Rows from block 8 of a small multi-label image tagger, named by matrix and row number. Rows with one number within an expert belong to one neuron, the router's apart. Each number is 128 + 32 x the weight over its row's rms, rounded and kept within 0 to 255. All counts start at 0. Numbers have three digits each.
Before each expert's rows are labels from the 100 images, of 14848, where the router gives the expert most weight on average: "responds to" is what is common among them. Only what is clearly more common there than usual is listed. The data: seven-segment displays showing three digits. In brackets: how many of the 100, against the usual share in percent.
# router: slot weights (model.blocks.8.mlp.router.weight, 4x256), inputs 0-127
# up: expert up (model.blocks.8.mlp.up, 4x128x256), inputs 0-127
# down: expert down (model.blocks.8.mlp.down, 4x256x128, transposed), outputs 0-127

# expert 0
responds to: decimal point (100 vs 50.1); red glow (38 vs 17)
router.0:107103172146117104097158026100118133135203133116175145160128121131216107148164124150087094081100095135061077121104144107162065086139198157103123137151184149085076148115104100123098077072135154130127126125111127102181117142108107103078141129090123101121109118149109099109164102058185136140172136126115153094124126096034118139111142110137120123111103129077104114159077057098100146145169
up.0:108151118165124079120149085114095128068113143160151144103158143106155139095169070072118147157112116117128107194127142188033111169112109124124165141185097143113158145107140128084143109216125163120108160123139104177100140123156143163189139104155156118169146124174160128147120086146129131050046145124115088095095099101168122109145178126105160129096189081185115132151163142103155135117082
down.0:136141148081073138107115159123215093142169098155163154149132157119112124155158183125150177176162145086168109108077203090134121122127095083113113145183101081101099121114113101130095135134093137112085082223125174138117100159186092148085109119130132140091199113102095063077060120125140135116185139138109124129130119116149154132162105073139129153086143153121168101149160221143160093102190
up.1:139091137169163144152134123168122123110114106082115143153124098124118144143120179126143115080128152063127083131138112107104134139090095139087080204144106095121126132157075100103098078114145110132108152111126182198116142164143090083089115138072211110148159108121119107094115071055158101144187119123092146170173120190160127120181126117129114147185167115118244167108129071076185133103205
down.1:118105157147115128170139142097112194094135147091127102097138160099086102135170090123063141192078183214129121127189092134100116123131142112084127104086093106190123146113142104113142140076111139116163084133122095073137127153120138131137151154175141147134169110123158196172149107108090129133133032095130130115150162152158171167117099176187142125118084129123070158156135150119131151119081
up.2:103139133122079131170139125085134196112062156185137169118172071143118157056168077163178168154155169114136155150153174133126150059106122108144114151118131175127133128149160147181132097171142149179163065167125124123160159097183130161162074150137179122127168147140218132094124127097119105097156090103121129109115136087136092126161136132141162162103120151147146114129120156112152144187131
down.2:139135105123139136097121101118197123144186119157130174137166165142138050217116176050124104100110169210153128128089090105147101085170079115143136200153122127068127185169122133182120144082132124128092182130105104110115101150164084094122147097084133154127110149164087096147134132127139137142149104110100132155083135152068123096057095138122137138120139066108086116091119159095097141131146
up.3:097178104075148123082070124104147168178138149099128117141111124107120108116138140129116134080163130127113136164043092142161158097111095139132122117141186135102095137105095175119145147169141131145157098155107121155165122159105155134171095070093110166121087170139173200103133143173110131125109170119170115166108107113165199119096068135140143140060122140089109135112091137119096089127033
down.3:147152133153197187115113128227178096166108072077131106161139199160091092121146124135126091150058091063113143129175102160079127166135095097117124075124142177151105132114093081090133114143153191151089158091131138157156169096088143135120171075126129131137146142076145126165115116124130177126120145118138112132098125165175120045093131146111149131090125101122126154117132180119099122079186
up.4:123116130137157092156160139134112139133127045088083075125115146106060111154084092130119133111143137144140101105098096106143149120125099124139073126175124123092184129132118118099106085119142123142144080163155127112134161127180105092187054089131113151167161145123073117178082154152110130155191163167155173164092162133113141070100115092116130194089116084175112109159108125132148155123104
down.4:142141127191116090109162197096189085186112148155145154152152122147176072007098173158117109084141133057126120173152190138131117131081145144133124132105116086136104124096121156138123150119103131181117141084089222083132140112083111189149138104096179079122098086151131096092094089132119131170167145133165177134188083170150054092135166125155136157107167093130157188128138115119139134140151
up.5:144144132128102126097084156100156112124092110158106162050083151160160100070149118131155146129139121133102105150103136105161146097142116125162048162071060078144120163163155093121107157159162118124138062152130106141138161151167134094136137121156185084142141178133144131099119124122160090113088094166105029125145074100148170133141134179083175164093205139148187101127180125161127120144133
down.5:129173083117150166127183158145116127129161128139143102203119172152070103123139144077155117159110115096100134099146161136107171107085057122135160079146104113147125109061175110137176160091097115112111099123175176070129163123143119159147170169080087127106177103130113071091172138159096134150172127134174122113090107076100136143134081095188188166154151163158077131112149157083121149173153
up.6:130132115099148138192196158149114125099130086103102154099197089089143125102086154130173102120109142125173123130120077148137140153163123105173119125140149151100181124088108127160096078154088104165163063188151141129103088139167087119096110106127129152143087085065090168179141125155131103197145091116088152122093123145157074125093108147117127164140158124093149120135117111132156145140052
down.6:125128179098124129113136165096119132121115165176154086158095121136199185113104129141156138104147116071095105064137136176173117070129154117141094161138183113113135146130124110109148161144150187066141124071114075192125014099150170106171103162168122143081065096128149141123128114152096107110188141139161104168164076129171124128167161183158106126156113139131154166146108097150116128141137
up.7:065136163112143196148166154134111180112140181163144112139053129135146107093153161153103176148155125131174173117143154059104148162105122112166115075118184119176101056123090173153119160204098164143139139140161116125174065138135121163138140183133104144186114139138210197116126091134112092098121089109094085147129173097134095157172102139209130104086142088097131149174106114152095132107085
down.7:142089118153097085140079090136218092174098103139224171123174140191128122143111107115164109095144066123124092105110076114166095122142095116153148168130104141090166180123137112145143137090165155118118060164094160173112157163111094141112109120099137134105105167115122102139118167157123136143104240120151138087113103188113158126102132069081083101159123150168095114128095112109163155107142
up.8:076107123114113147139138102086125176115150147121139190107141142121151152102168051125132111144182113120140115187147153130124191117160146088098113163105129162144123125120138149153116127174143136104104062165079125154163114124149132171187119140147162134190113180115150078151114102107163070099125088136111151103078158108137067128166126106181130200126206108165121137236145149115133101174120
down.8:164157158111132079138069114128147098154160128126117128187151120143156058158145118118103179177121086181140177121144109119151120112142128133141099141120095153161072105083140107154131115123114169139082173125097140072054121135126116056084122125071100112146199076132088113116186129129154119098094101100069106152149117178039129120073103096143133094104150108121156127106126155131064103107130
up.9:105170084113192115134082117103082161094065136115122139108159138127176127186122169113075115118083174132112131105091143113140188120101130121121121109146117113176141093111156145135140104163108060135132112136114116130095078144132113135176093095089069137128165122162038138085159144123100144086158065125199103150208172096168138122149146141171133119114118118123138117179124119125095168179121
down.9:123119128099156138077143150119121152151159101140153159120117155133073224098088123128133093101155120122130105163094124190141160108132055167104074115127097095053040143137151110082107149165134111162113151171074106165125171124132155166095123089146175135141106141134159119096122162158179095123116148125108105174087129126165152127075134117097112186119138185091134105103203125137162094141169
up.10:120104169125117116124088105146120165134134072112098198149097145075138211164164084146202094066165160085099137137179074175130121095098121127105146151180101099113174105106143058179133125190164126152120143099132108180122144142159088082144128141129115102101160116096158132140104134147110123153121155099104109172088093143092074130150176149085133143132151147136179131109156134123125096131059
down.10:170121165174131113140134175131117097132106212146077136131158162150132054096142152090062142224132143194169099135095097078124125127164125118140141104087159126162067148118195121091153119076098135124135112133084163106117121131135129159107153130076101088132122140147178147140155155103136117138133126196139145102171154142132160161098070170133153105147192107115101117125139154121098135163151
up.11:162096161151103099124103104082141115149182140176116165093159092155109156090100089115191099169104136086127137213148125166124142091226166098154091090118114137125138161124130075107082092163096158105113059128057114132137120129122164119140171108137116124155158088131148141142134094097144109106134099158113141114108152103163097114107121165191153210123143032162231136184100129144107164201138
down.11:132182177046146159151144164120195183095104132132197144098102162083168130123083141117129135194136122121121108102131122091171153124137136093134126110102144067163157068136088158089188116124099075098122176085139130072100074091134088119104085170087097174121110136150144180113150160172162135098111137096121086108145125103102086149131125095092049111141112190102064105135086133169078119084063

# expert 2
responds to: decimal point (84 vs 50.1); dark on pale (83 vs 16.1)
router.2:166136159094155171129184150163074208100133119124127142084121161168099148121119137138120097106137153165138168135141113113164144109108155062133084106187154129125176158168186076156098116157111131125135097238088110122181147126212107149173132135085140134130112104101108077106083120133092073215138076196086082170087077106106104147122085071153152170106130166120151132215110116142087186147111
up.0:088131129095123142206055155167145112122125129111200175137161177069065131129157121102137142169111177144127147098152141116123127147087103099129173093165109122124111110216114132108127123133112155102139130115158164125149114142133112103123118126146067141174130137151073135118142081148132108119188154095125143108120152121131151066169132122120066113144098135126084105126098161120190116128114
down.0:156156124164159105152157065135151084142178130112093154145141112171148121156081167103094120126189161178118115135106089111127133108091161188108127111089182141069200163118152108120161157017133152164166154128113142136118103128102130156159075116126217103147149163144087094141076125117089158110061107152140132157121089134139171116111059147148166106138072131104158132118137140152140081190158
up.1:117154051133107126081158123120127175111111154102112127109138072128196169153139113133086121106112131141151102103101105149201081107181139158155150162078087104148150166076110162130183116092155160095126159127124165141112117160100102060172058124145155166153131173142204144122127166097109182091185154105133108177114086165122119075161141097102119080125123130114114100133082103095142093159143
down.1:135120203133120051097091113050140138169102115151113091117149118153133146106136143154110123169101092095135113162127150094111114136121143147136095083153132143185185117153128116091125096201129155162173106075158128170177088114131139068103163145139095077142107076113121144139130154105119168094144087160127107124154129124096118119155136171091116181136153125152137156161125101130137106145090
up.2:100168147180170111158127124133125187174166195099159066161146140132138127121172079093095167220130090149130143123114106173165108107163146135115129113123081111148093116132106150093173093128111182140085192112143146103142136135132123125143099097113099209135177065148121116044153122163166083098163108082163127088135146109145107168127167082177110098100121081093162117091097142086149139161107
down.2:166123117150125091174082178125130097105107106160127120097133166158117076088119161150067137169145166099132078157163152140081107129146161143137141112097121091125111185122146078148085113149137153187118098126088120109113102107119113091153126163186119086146149121118112048136117162057061133134156102162169128120161172134109162139121091237110133108085116143179133145171123146148122109135129
up.3:137076071165143170138084120146114093158126130120152174118196127144115093128052141128059122135109116092130112132096106094096173143158136114157153138086090120122165107194070108110151108121183129216174120166162136145135049150151103117072176135074138162114236088142071104166130112096172183100135131125097144081142190157096129121103101119104093112148096150063150100096123123079074157141147
down.3:123174167173057141128083171122163120131088092118129092144100112130113123138128083161156167074126089145144147149135134165098099166107161153125058129141147137121074157125112091152091124168121100103079088082074109097117182159153152198140105156163142133165129132081102093130133141087117140165081103165180160100115127104120130123169162143119126153124154197139155094141106119111086120116130
up.4:113092197058137112143101122100126169103196138103146152159148104096135122100122125130132085124078059127098095103159158187082094137183135066130157104159135145150165115132134156161045087202107160098120136072144157092173132084118098117111121093096127135050148148065111053118116052116119153155036101139109133133098161148078088188130107085133083149079125150170117119121112108149162140125125
down.4:164169083175093181119114139136145093144101130138118078151125143142128070153111117073098144128177192140194125136108160111127125127090117169155106120080138134107090161085095085160158175066159143129117117142138146126120134145145114146123154138165143099121159097197131169117077137125137179153201142159133132112161099179138115156137146156074190098146134124114136118122134198110155104125191
up.5:053162125102090142162113144116119153083105117090124128125165094048148211126115159096102137117185158180131096127120119069152082084073207158111136122098167145160110111086074167108112101108135092160184126107131140133100093110137149182135077122129134110077113087157155103194141168092165101106175093142151129118140178099154130166190164127162129089127135127129136168144131167204048135110108
down.5:124077124129134095127160132122101135164141144181137110138140106141130080076121152127148102166085086116131143118138112131158190138142162151129171127165174151119131126136198101122127199074103140081120162113111205117105160070104087122150103153149132151125137197119073122136140088162139108171096156100130140197100136212118100051120161157134145128163122132124125089135120125089163145147154
up.6:193161105178103127106152108109169096174170109016154121153115060148117130150072058167152117125080119143134112083083137170167087140153165155152104144165154104128072138154154079114216099084150148123160142158150103094122149142072146128070095121085111119108121044129113104128100084112106155144142172103110168138131066141074148094109104081095092134156067125109125138120143111128139141099191
down.6:105174173137197125142091142080141150127113069183098126110143129142122130085121196132155147132165121142124113136164207133085155096110064108167090110108086133131091157138077127100162182126144156059066128139152108106130134119230169126140109146136169091130139158114153146147115123125128115106165077156147137114096129120068108147114111093131189149070156135110135134173139106176129158181112
up.7:091150095120152145152143109146151146154159197104133118170110093105102139116123069152076176177179115156141111115092038111122137142185138157139084117097088072139064153128121178150159093149129196185142139142132114135096087117134120150112114132105071161113222128119104092125130197090143131120089121139133091108144203058141128101079072125173127142099104150090115077105091149132121109130099
down.7:149132143189119127110080105157101122163142154179112125112161161106159126139140176132120084153179145133120112222168204135081116114137172149098127146125156084120153121137094086142118131103147114157103059115138076106151093174167148158105154161155119091158087177126120067133146121123108115157117132172111180109107200149119137116142106147123123140154125172121170083131082113082147101150143
up.8:116144117134147080125158096093148057085239120132090096118146125161164235124212155135181136145096110159164134029139094089148101151191093094128147132121130140127100117123107115152114124120099168140150160101142146184115152102144164117070133116147151206069119072097106219170153169124149104135160124116135140136115089134130133089143066083135134056092130101149118134137166117156134151120161
down.8:172137138133093151163172143184146100157082202145180062107118121128151057116132137149105164135076149116147138135152157132095146104153083150167154108112168179110108123151095229144126140077160126063117166053140207083116155172116158095165132153122135105130140109159141128108129150129147155114177152131070097090124175106131079181138185103109164109159119114065143106138110098121166022098108
up.9:160156166151186117130153089135132133141115198121175099112122130100133140121147100146167154123131171119128115070103100172149089157153139144124090109118184061163062166077142202156144122062123194122057143088149163160131067147132122103123111147094122165124136092131117170136118164096115064156121121102126082175172094122076075114122159158151099115143106174134125172113172104139099112083095
down.9:139117083117142050154133157086093129126142088160142093154126118131141094105098153139111084132116118131110146154188160189149108138106110063134132166138138137122171141156111102069115095182184103170176144148177082122121187152150109090097188122120127102136165149124144107125141151197096164136110112139105109084088177157155120110129067134136100151108065147140138128142075201101125154173169
up.10:084204101124118111142122070070160117186157174115128148189143097135185130164095114162086085133120136157128094073113143146145112156119100141140215136085141170126127145130090145088138096087144085113114162083171170158132152141087106092107158127086086211082155123174112117164164139116141160117148111062148162080189164130112160155066135095181120067152073087100046107082117108150130102183099
down.10:157130099089106116147078089153115150087177133085142128202155107159156180148092077136104131112136084219127106097101127104166083118092180190132134150097134164102144129091140123077179132099138163138149162125145108128128150196106138125104149181045074139128167129148148154140131127119148120124136140137130115114109133126063183134081160139204074121138050153146087091106119094168080074160140
up.11:111120134127127151156047158120140137155188151068145164156092104139111132176134111100154149133151119151067091139126139103056127140141085157128149153133077129105126070072119158081129187138153132129129133164092143135135115122113131138145149105105140150086094072117161142094098140151159160116117081122125091120111136135185092158098094130176119127156138146191117095158135125149146089101116
down.11:141148088137160113131127125153070119148105141126197103134102144142086109136080100101125136121093150138157167152076146101159154147153147191122105114174122154140135120167089170122132168050090148131108201156104135083136132101119131142159116215109163116163102160130073148195135165101130069126098165098123090185129102172113120132101171141096124132161157112106111080082099174088117124086207

# expert 1
responds to: decimal point (86 vs 50.1); the digit 1 (67 vs 27.5); third digit: 1 (47 vs 10.3); blue glow (38 vs 16.8)
router.1:053182116117180106159197103085102141094068154095115161144132102150106081098055196106112126166136102159134162133129091183109079114196125101158150122107098132155129164166129140136098101099179126150171145158166151182119095112131179129168092105068108105197089071118105113103125182143130132106174122114109096093186151107113124194174131171178113080111081135113110123098131133087104192132140
up.0:151125102164122117140122150126157073124164103175107088107153119133149107134144173125191105137101126130157118121124158103138112115079062092113132136166153185114130083116094115159085087143107133156114144146138102114127127198162135106112087106181133109155085107105132166101114114114134153097140154146146142092097145134075100079110124176105180139118134107141130137129036182112166118139098
down.0:132141145142120064130140131145125176084121127080098161069095184141120168137100106106129140020151131109079167099152103138095092115101142129104117098099173098121104100133153093166127153118139116127101145095102133133160187106149140167142144098114124134098117119118181145112184054120145117169169115120129075157161127155078126150108163131128141181155179116119167174110152118144086113087092
up.1:163152152141159106114146109106153125139179141139140189112128163093107176174214100155152058116068119122092134119173100176106105111078117118080111147167175137107148145147136123194205115134080129105088122094130152094114195155098109121137121092107124176148068153152087124139135074094098118109091143117157210165135071110116204126117065063142111135147059134156095149099131147112130141156148
down.1:118137125067096144091130155127157174081109178181101093135153144065138130127087144077144175141173133189146130107138186084169143165170185126111177144165081097166115107105029146126126107179129170128151157095095076083132116116142109173130127150161165106112126178153174127114078135077119125120139156095134096135096115132087083179163118126132206088149120097137139154140139153116146104144169
up.2:089131116164158105140097167119093158065066130124123085116177073157185151132157170137120185133178105129177155143136133140149094144097096159099127134090088089165141107096146100143109125111153123173048122112154134074155138152108045124203150148144170105145166167126140109078115163127131126142129124127166128173185119131140125155134106132063173133077169117090100110132086145159168130152139
down.2:150070181127110144116124098102140116156138102121091193137083117135141141169125158127128100116081113130174098109161183108087160104097141063189130176153171152150095135140143088116137168189199156091153109121078123188153087127168149101127110127112115132115142144142105166203130107094090175152156158140155138098090108162098114140162132195066095195110149173084140109112142096099136114144141
up.3:094112106184096131127078113052151132134139104141186091145173134152182122137123143138154077074139141103119081159162109086055158140088113130109131087102134106146167133070091161147114179151144084129101100156152117179124039139120122133127199096088107150101113112139146117094168130150155161199107129152128179121145094120162091082187130131112201146109122167155127149180112186137145175102181
down.3:156111074124189153135149177112159075200146160114095083145054049106189092117147103092091106112113117111118156128089123147152091121070127126131190109118116101087159083129151079085098073063142100095157167091156091082132154102098122107151081134132122177140158140147102185093142118109095152084124115103148126106111117146125126116126126149160146182112121148129181183146171111130183155135141
up.4:148103156098188161107095156124122115081147080146128177046077175132153197164191093115130123124130174114123124164135116137143120152155138170088109149164181168195157175081179111124138123146092088154162091133134115153185103116140121153146165088102121129157125100100122170173093131118161061209154130131125162171160104121109177137029127139116148172102129083141082135141137097150074142137175
down.4:074149177105148077098121150125175163132146137179116067120134144152124151133106183190164068131153131079165091182136159115063183154151110144081148119131091117081144088115107161157191148173183164129177139178092138144090114095133142143085107125127155119114069156111120125132124135083073184096124117158123069078178206141129140131169157174136126186097114170099089112057096154147092116139143
up.5:154144125100117138113112057122132121149176106121139112146108169123119055109096023140171120146104180126099047107143047101145138138127123090138182070151177121151135113084116128137165161103150119111058121106092094199105170146095122119076144148130075155087126127163058098146165068072121174117134143129108141169136173126150119110079100146121071179199163193160101112072122116110105114151168
down.5:106052071128126140128162163113132097104120176112117152062125093117120099133159163102121083106124129111213140130131151101167120098134109081143156142120123148165121089181065085124108156120077191101136175114137148092109126088092096116169084112088110146194109137124153098166181086106163111081123111139166139174113116093095153108127132079154160086075121120153165123153080121101186129145118
up.6:164165150164139181127146152108108117161124125151173138134159158103093039115091107140129081105139142170092078152098101097126152116094115055118179142146139126142127155137147125139142067125191170137150159181115099143062054150057148106087126163135096114145082182181118118140146097121141164146107175159139140101102187125151070157098172154193170114137084142128162107115035147090150108085125
down.6:137170143109123138141141096141134117168112117059122121111068066084182096183135094096078150118182057123089134092160134105121132111101161073112158135115185135140152109079066151171165210080074144167101148082209180096112177121132095152149103090113143165124170138097134170114111140133151121088160159131151138199112065136166107074119139050159145102154165114119118158110086095126079127137138
up.7:142104163124102095072061088163156175201146162145137186166113124106166123195146119091100178167122098138076137178125197117103132067103112135144089228105041124071142137140146116089126124101112145117089158094058092071152193172105111075117139115142093136165116154138118145100114152116104154154088155129122179068103106148115204161173134105125125163131104125115150075081159108176185116165147
down.7:168142115188176110140139134119094115094171057179115119134124157084107187148139147125164160136055117117186125129098110120139149161098088112124119108184173114164158156130113086162156128136132046152118063190055126120106088104167166148139170139153174096123087117158091110148114150131129116069149129157123157132189136131184166141172072160130129211128137116041173121143126139097152155116148
up.8:132095133128089103123134092125124130125115134147143074116064147086128133088176176132110067073112194105066066117121132071132129093129160106149116168150143116149127123144135138136098157161151108109148093123082129139181100055123114096177142142132133060129160074099163109146126105121087139164100068097134084138062106138160140100121127171038105147116116135128144175154163097162061116092090
down.8:188133091098102141112114135112157138140150163209107199106186103163120144087100113100094124182098056222148128172113139166154056170140139139126119098105135176113115102135137131124103183097113176100149142146159137066111097161145136121104100099141107192142105198200100164074134153162149140168123115100138136058116068093130156141128118137099137087074129103152130086108125134105106123151119
up.9:133117215115172080114134180157153170130111105137143105105125147100137158158151104161153085125119063055159145133111182123148136148089115125111111179178166237120140072115144073069171117159104087122114100144088126153157118125214072126095146158170145160148121074074187195151114135124105115128169105098142119133130128116124128121129164093089123181111121103108090209114138131101150086188122
down.9:097134146107132126103106142184104165116184126113191112188128118154130159109144102156137099128107127141160141150114135114134120040198143175158170106157110101151044118106149091147120113164149121078098132186147115148108102156106146167080144164110142135092160086154165071080166134127122100157064108137103123092171186104114089220136117163147125127165135155146116066135095120138124099167150
up.10:167095114187136092131131136178164121162147129126108084178158065123160148140134126135140168103159047089078168171157126161105195158088054133118173106173073128118161094091153154149163104132108104099072115174121059074115127198129073157145139129103189109124132134163108103065125134134121134100130150131127143151106143196142108116143127077115130112056114083133107139093116107123187100150089
down.10:084137170150165101152142151132140110145117092097124089133093141127096183143114168116156130127123103084097131159176111145121077111087161112104140113159177167139070111157149105080160093129105124141169095128069108095159137108130150159136126122195096103138112159108172152169129111164084124107103151120147112137188079171124098147076098146050133121068127137121148144082077091095158176103147
up.11:166145121162102119129124165174177136152116156131077095138183126189093022109115152129091099156074113135164156162117089136127166195087066135118118099102117101135103120154152153080145065099097108028188119149158117081129186140106164151102126149182106115100086146132104127146151125138109084114123123173171113135104129127168122157146092111127133083084088160136111157150141126130172118106095
down.11:128170108163177126086130137120155126072118118114112100068155112121173165169160078096131140132142133086080150121205176089086085118143165101129131145107133178161101100138112120120113183107176176120143104092088165146152082139145062082163158043078122131105197179128146152118117189140060101121098172125173101131126051130156089143089137130115131098155137136167149221111146098129087139134080

# expert 3
responds to: dark on pale (41 vs 16.1)
router.3:122131177139163152088154146122082177153124177100111144177127179136152136187162128066089183159095193149119166173035130127121148078145160175073083115165176157157115138118151101120090140110048131117112167108155106085128093154124154129147112116143066128153141163135054134139132128096163109162160127140134136167156103069132167099130152130124160142121137156152184127145128103176087078090131
up.0:122167112068082099131166112153138141110116095132080181103158112113144110135118152131120163138107123138146131115172049132083083090147111167160062142110156126161136151108156174158129137185181159093103080135083100189148168163167155152110141136140104119138097112135158162175107146127112119098129073098108145109128064109094133111129092181073133142145134109142105116175154142178105117139019
down.0:162083149255152098120140159135170140164180148108146093148123125110099161168092137183087056123155169055096137127129120118125137193136125094184193153134150115122121120175126107099159150099097131132140145079075166127123156082088145083088142119146125126180188131083097141127135102088139155171094131105072148126116094165091140124142126166160204140167170080062158123074087131163074108083170
up.1:094092128095200136170117135118137130118122135089137133076108109098109150132113138156089110191132086106107130139189120151179140118116120109089110139132156139124129161074130144160148044119137148174122093110105160126148115144121147172112148123146176154111178113124116177116134091044108156118135079160148154149076181082144081137111083148150147103089128133143092147154193115121116174065111
down.1:107159142085105181133133123137156148141117169096151126145101136143122150112119113104142194147116151138111111193145142105102116101155104056221065129115113093207106136100094158133079134162094145083155136149124081134105136128145138127145157142108127149135163179124165179161133107147106145066104099116116112173141080123120093162156119164131111077095074160131196118073093144166165051139081
up.2:166105117140027107110199082147125184084109097150083214124102150118111160029116122161154112136194110116149116133156138131124144148081114102144117119124098115163080112137119164147116059064160091139183059166185072103166132140146074091171082158116166083150160116123107111146127135167129179102097145151116167120124203181154162169142070150110129122179162152100109143119132104097128147118102
down.2:157141152141191197131131180149142070122134151115186079187174144133142129141141157158099096115131141149146153146082098061127126194107078161075085144121097128119126101172124156087115092139095135209124147112159137149100139142127081089179170135064154201099176117121100119063178131121131112137108206133179132104091077173112108142200161133109091162138123123189169140124096126156115149126126
up.3:078123133096107151144072110109084119091128151060132124120069129069141165128165102162147134139136108127073174093134126096207094159119163153098145141162115110139107140106120115126184130129141157164141167146136158178134121138100111063138121117088131118137122059205125136108095138125103129119166123059091119112069158104081088149138065052151090122138042179144145135087170178158123118127103
down.3:132131174125088143110172157130170115146130109153158060194150127107124072092153141108049140164117164060139100188115176080054183166111120075174116156150157113136126113126140211109110110145139112124087111154144102186123125135103084131132139167150164170096124128123157113086074100161132103094095116093100102130136135102180111083098103149202116099132106138137162147148122055098116131137124
up.4:063105137059173093109120092111094199151129170062096102141066091159170130110101102090160143175137125184149143138160124115153161141133152109038122078150139176152131145114134133097127113196126149147144152106166098135109176126119127102144129108123127110172183094136163165123100171098062135085122116079075120142101147108127132152105121077162137088094066095150141091087151120130116128171149
down.4:124180157113147073139156090097120083185097136144136160127126132102101144102081068102122123092153127059103116150106101150153149073094184123130158195049118199125139160124135115130151113053142132102165063126114081110084171112118147156138128165118164090126123178160138162120113126118126115097105106111072118123144168114166167172137087134157140097122114172118103060133191097092187135152101
up.5:159128088190116101140141119074171052132129138097092062085151110140142108117131175121175114075137127132168127163158109128137142142157091066181138136092134154122164153111103046127120165137157124169147108168108126123136129150157093138099131099133141142145079100114149137145114167148143130125134100165146149095091078158068054123149117083143157173119188111152167149095092164112122142157116
down.5:179072089125148125130088145170162094158125070180125088153097115130155128102138173116135084119146160154092098163106099159074168143178083106197142143116136136158121119092043130080108158157156091115165095169141096120122150150101141103095103073107136112158100117089120137173108118161198140138082140112140169092129093141053126153158130150081158136094155141174100071137051147097168153140139
up.6:127106087126101086121101139137100101055149150148110182132069121093123094138014146132167108068178088154140156118130118173098140137107115070138165139105146109106131137152153106114084140155162115176173083124154124112161171140146060082134159081086161087150147171108117127136116115158140151140150071088157080090099080186099118115146120105132114111114095097146073144102105117090117219107067
down.6:147133145139161113156130051164217129161114079157176045176167122134127145155148111198109104185116170061158116133122072108157086176143175095137132112130112161127130089094137131080126146117100101123093131123157122187126098088107123127149112192088116165113131091088136127116124129096147073150093086160080108098077181144133108097141098117175135153142115200098124131098141119074155067129124
up.7:131154151109114131163130116091107085133070103152124160113109142117141163082087095183145100184142100056160154145162158146129143151148105122112118107141107104112135148118142149121136028140119129171084056100112135137101086088079126108069132164144164145119114073143104142171096123109099132120150101142113076125123188099131111149095107241111114130112103134139098186129179089088136119079096
down.7:115129168136152138096115137115124117177122167153150089157116185138120100096136127118129119134115138159191157108101110047140166214084093099131135080095096146185109102111112111155158147079139131126109153145096136106129127079161169130197139155145119130149114134170199140071078125154157136076100149067143122111095098114148117135160109141156156062127060152121110159111126190144143117146092
up.8:123128112103141157156078073137137114086140150128149176092085153080126183127166169122118143109162161202146076049116129194148123166144109127118100145090181065181109135092120142121138117079165118150177134100188135119187129148097134120122145150068152110188107126140190176130120154119192146153140117093077162153081181114076129090087086129169128185132103147138109163174128088127090154076149
down.8:135048132169120128094072121099145189162108096140117134100199131109119150128108134117156138153128139177094157079096132099172099121132127073151102145187125137188141175126115166133130132170077079114133147139132120166118084148120119047162117121128152107123174102129082163108145111098092200108094159145125139151149118127111092090129130111091113152124130207117139074097147180088115109073117
up.9:165138123066112090166143141095125097143128107168088138154107108126118118087097145068158123066041062115112152136136113154103016137136109099133166099159117138101121116128127116133069122154113159101122157152123109169165183125134119144144115108110171159139116128171152137127098112158161108086120117134166118106112084146086073112100165109186162164099115157204108166173135141173186121187128
down.9:109131159163111146110089111184168108119156124177204163169110163133076162128123083114174121120124158047142112126109142123133130150137115082193092118114105107101076121113175178086063128095139093169151125118128146123193158118125120110119149142099137130137095115044094107102080124100123145158085141181166176168055200121130162124150158131167123110120112137153185115138095113135165118166178
up.10:127132063182112114138133107145173129143110099082081066061208096122166093108081135174147098105155117136182152104133045133150108185113109134133122125070124099145142158105094131135127102193126131166163115122154107206129125124185127183075160147115096132111075134112168186099122151147126118111182097125184117127069100156126080161095134132055112117114154141126146134136091171095137148154112
down.10:117180122121108123048155105114054170135176094098079135104149122128122148120121118143119142106173133149164122100156097088185099168072205107102147105162161159109097175090126080108154116068162112074166106127087146120102101074086123182105121122111137138112120156154090124176142099141129169131099104123077141108183139155095154179102114138106152124113098113099145146141173093137083173102154
up.11:067118079108138157140136124141154112138132124110151098131053110060141087148141197064146129076117142139139091111123098137117176115121149120155135160158125106187098094146079160111111174193143093134172135149172121112150113092125109118166165139118157093117169141107143146096133059169157138082100092111120106142184158139091135108119143155208191166144077151115102168127070182147136114138047
down.11:135107126165192160088141152139113116135121099152068105114204181165134098136147125124154138118113146156153131167140149175120146151144115117132089074066102102056190150153130113189093136133098134142075121092093105146117094138129150144081126099123127147121132147098036108118157158091088128150177167104127099087113120142104116119100163081106069152171097121113075178124147113097141117110121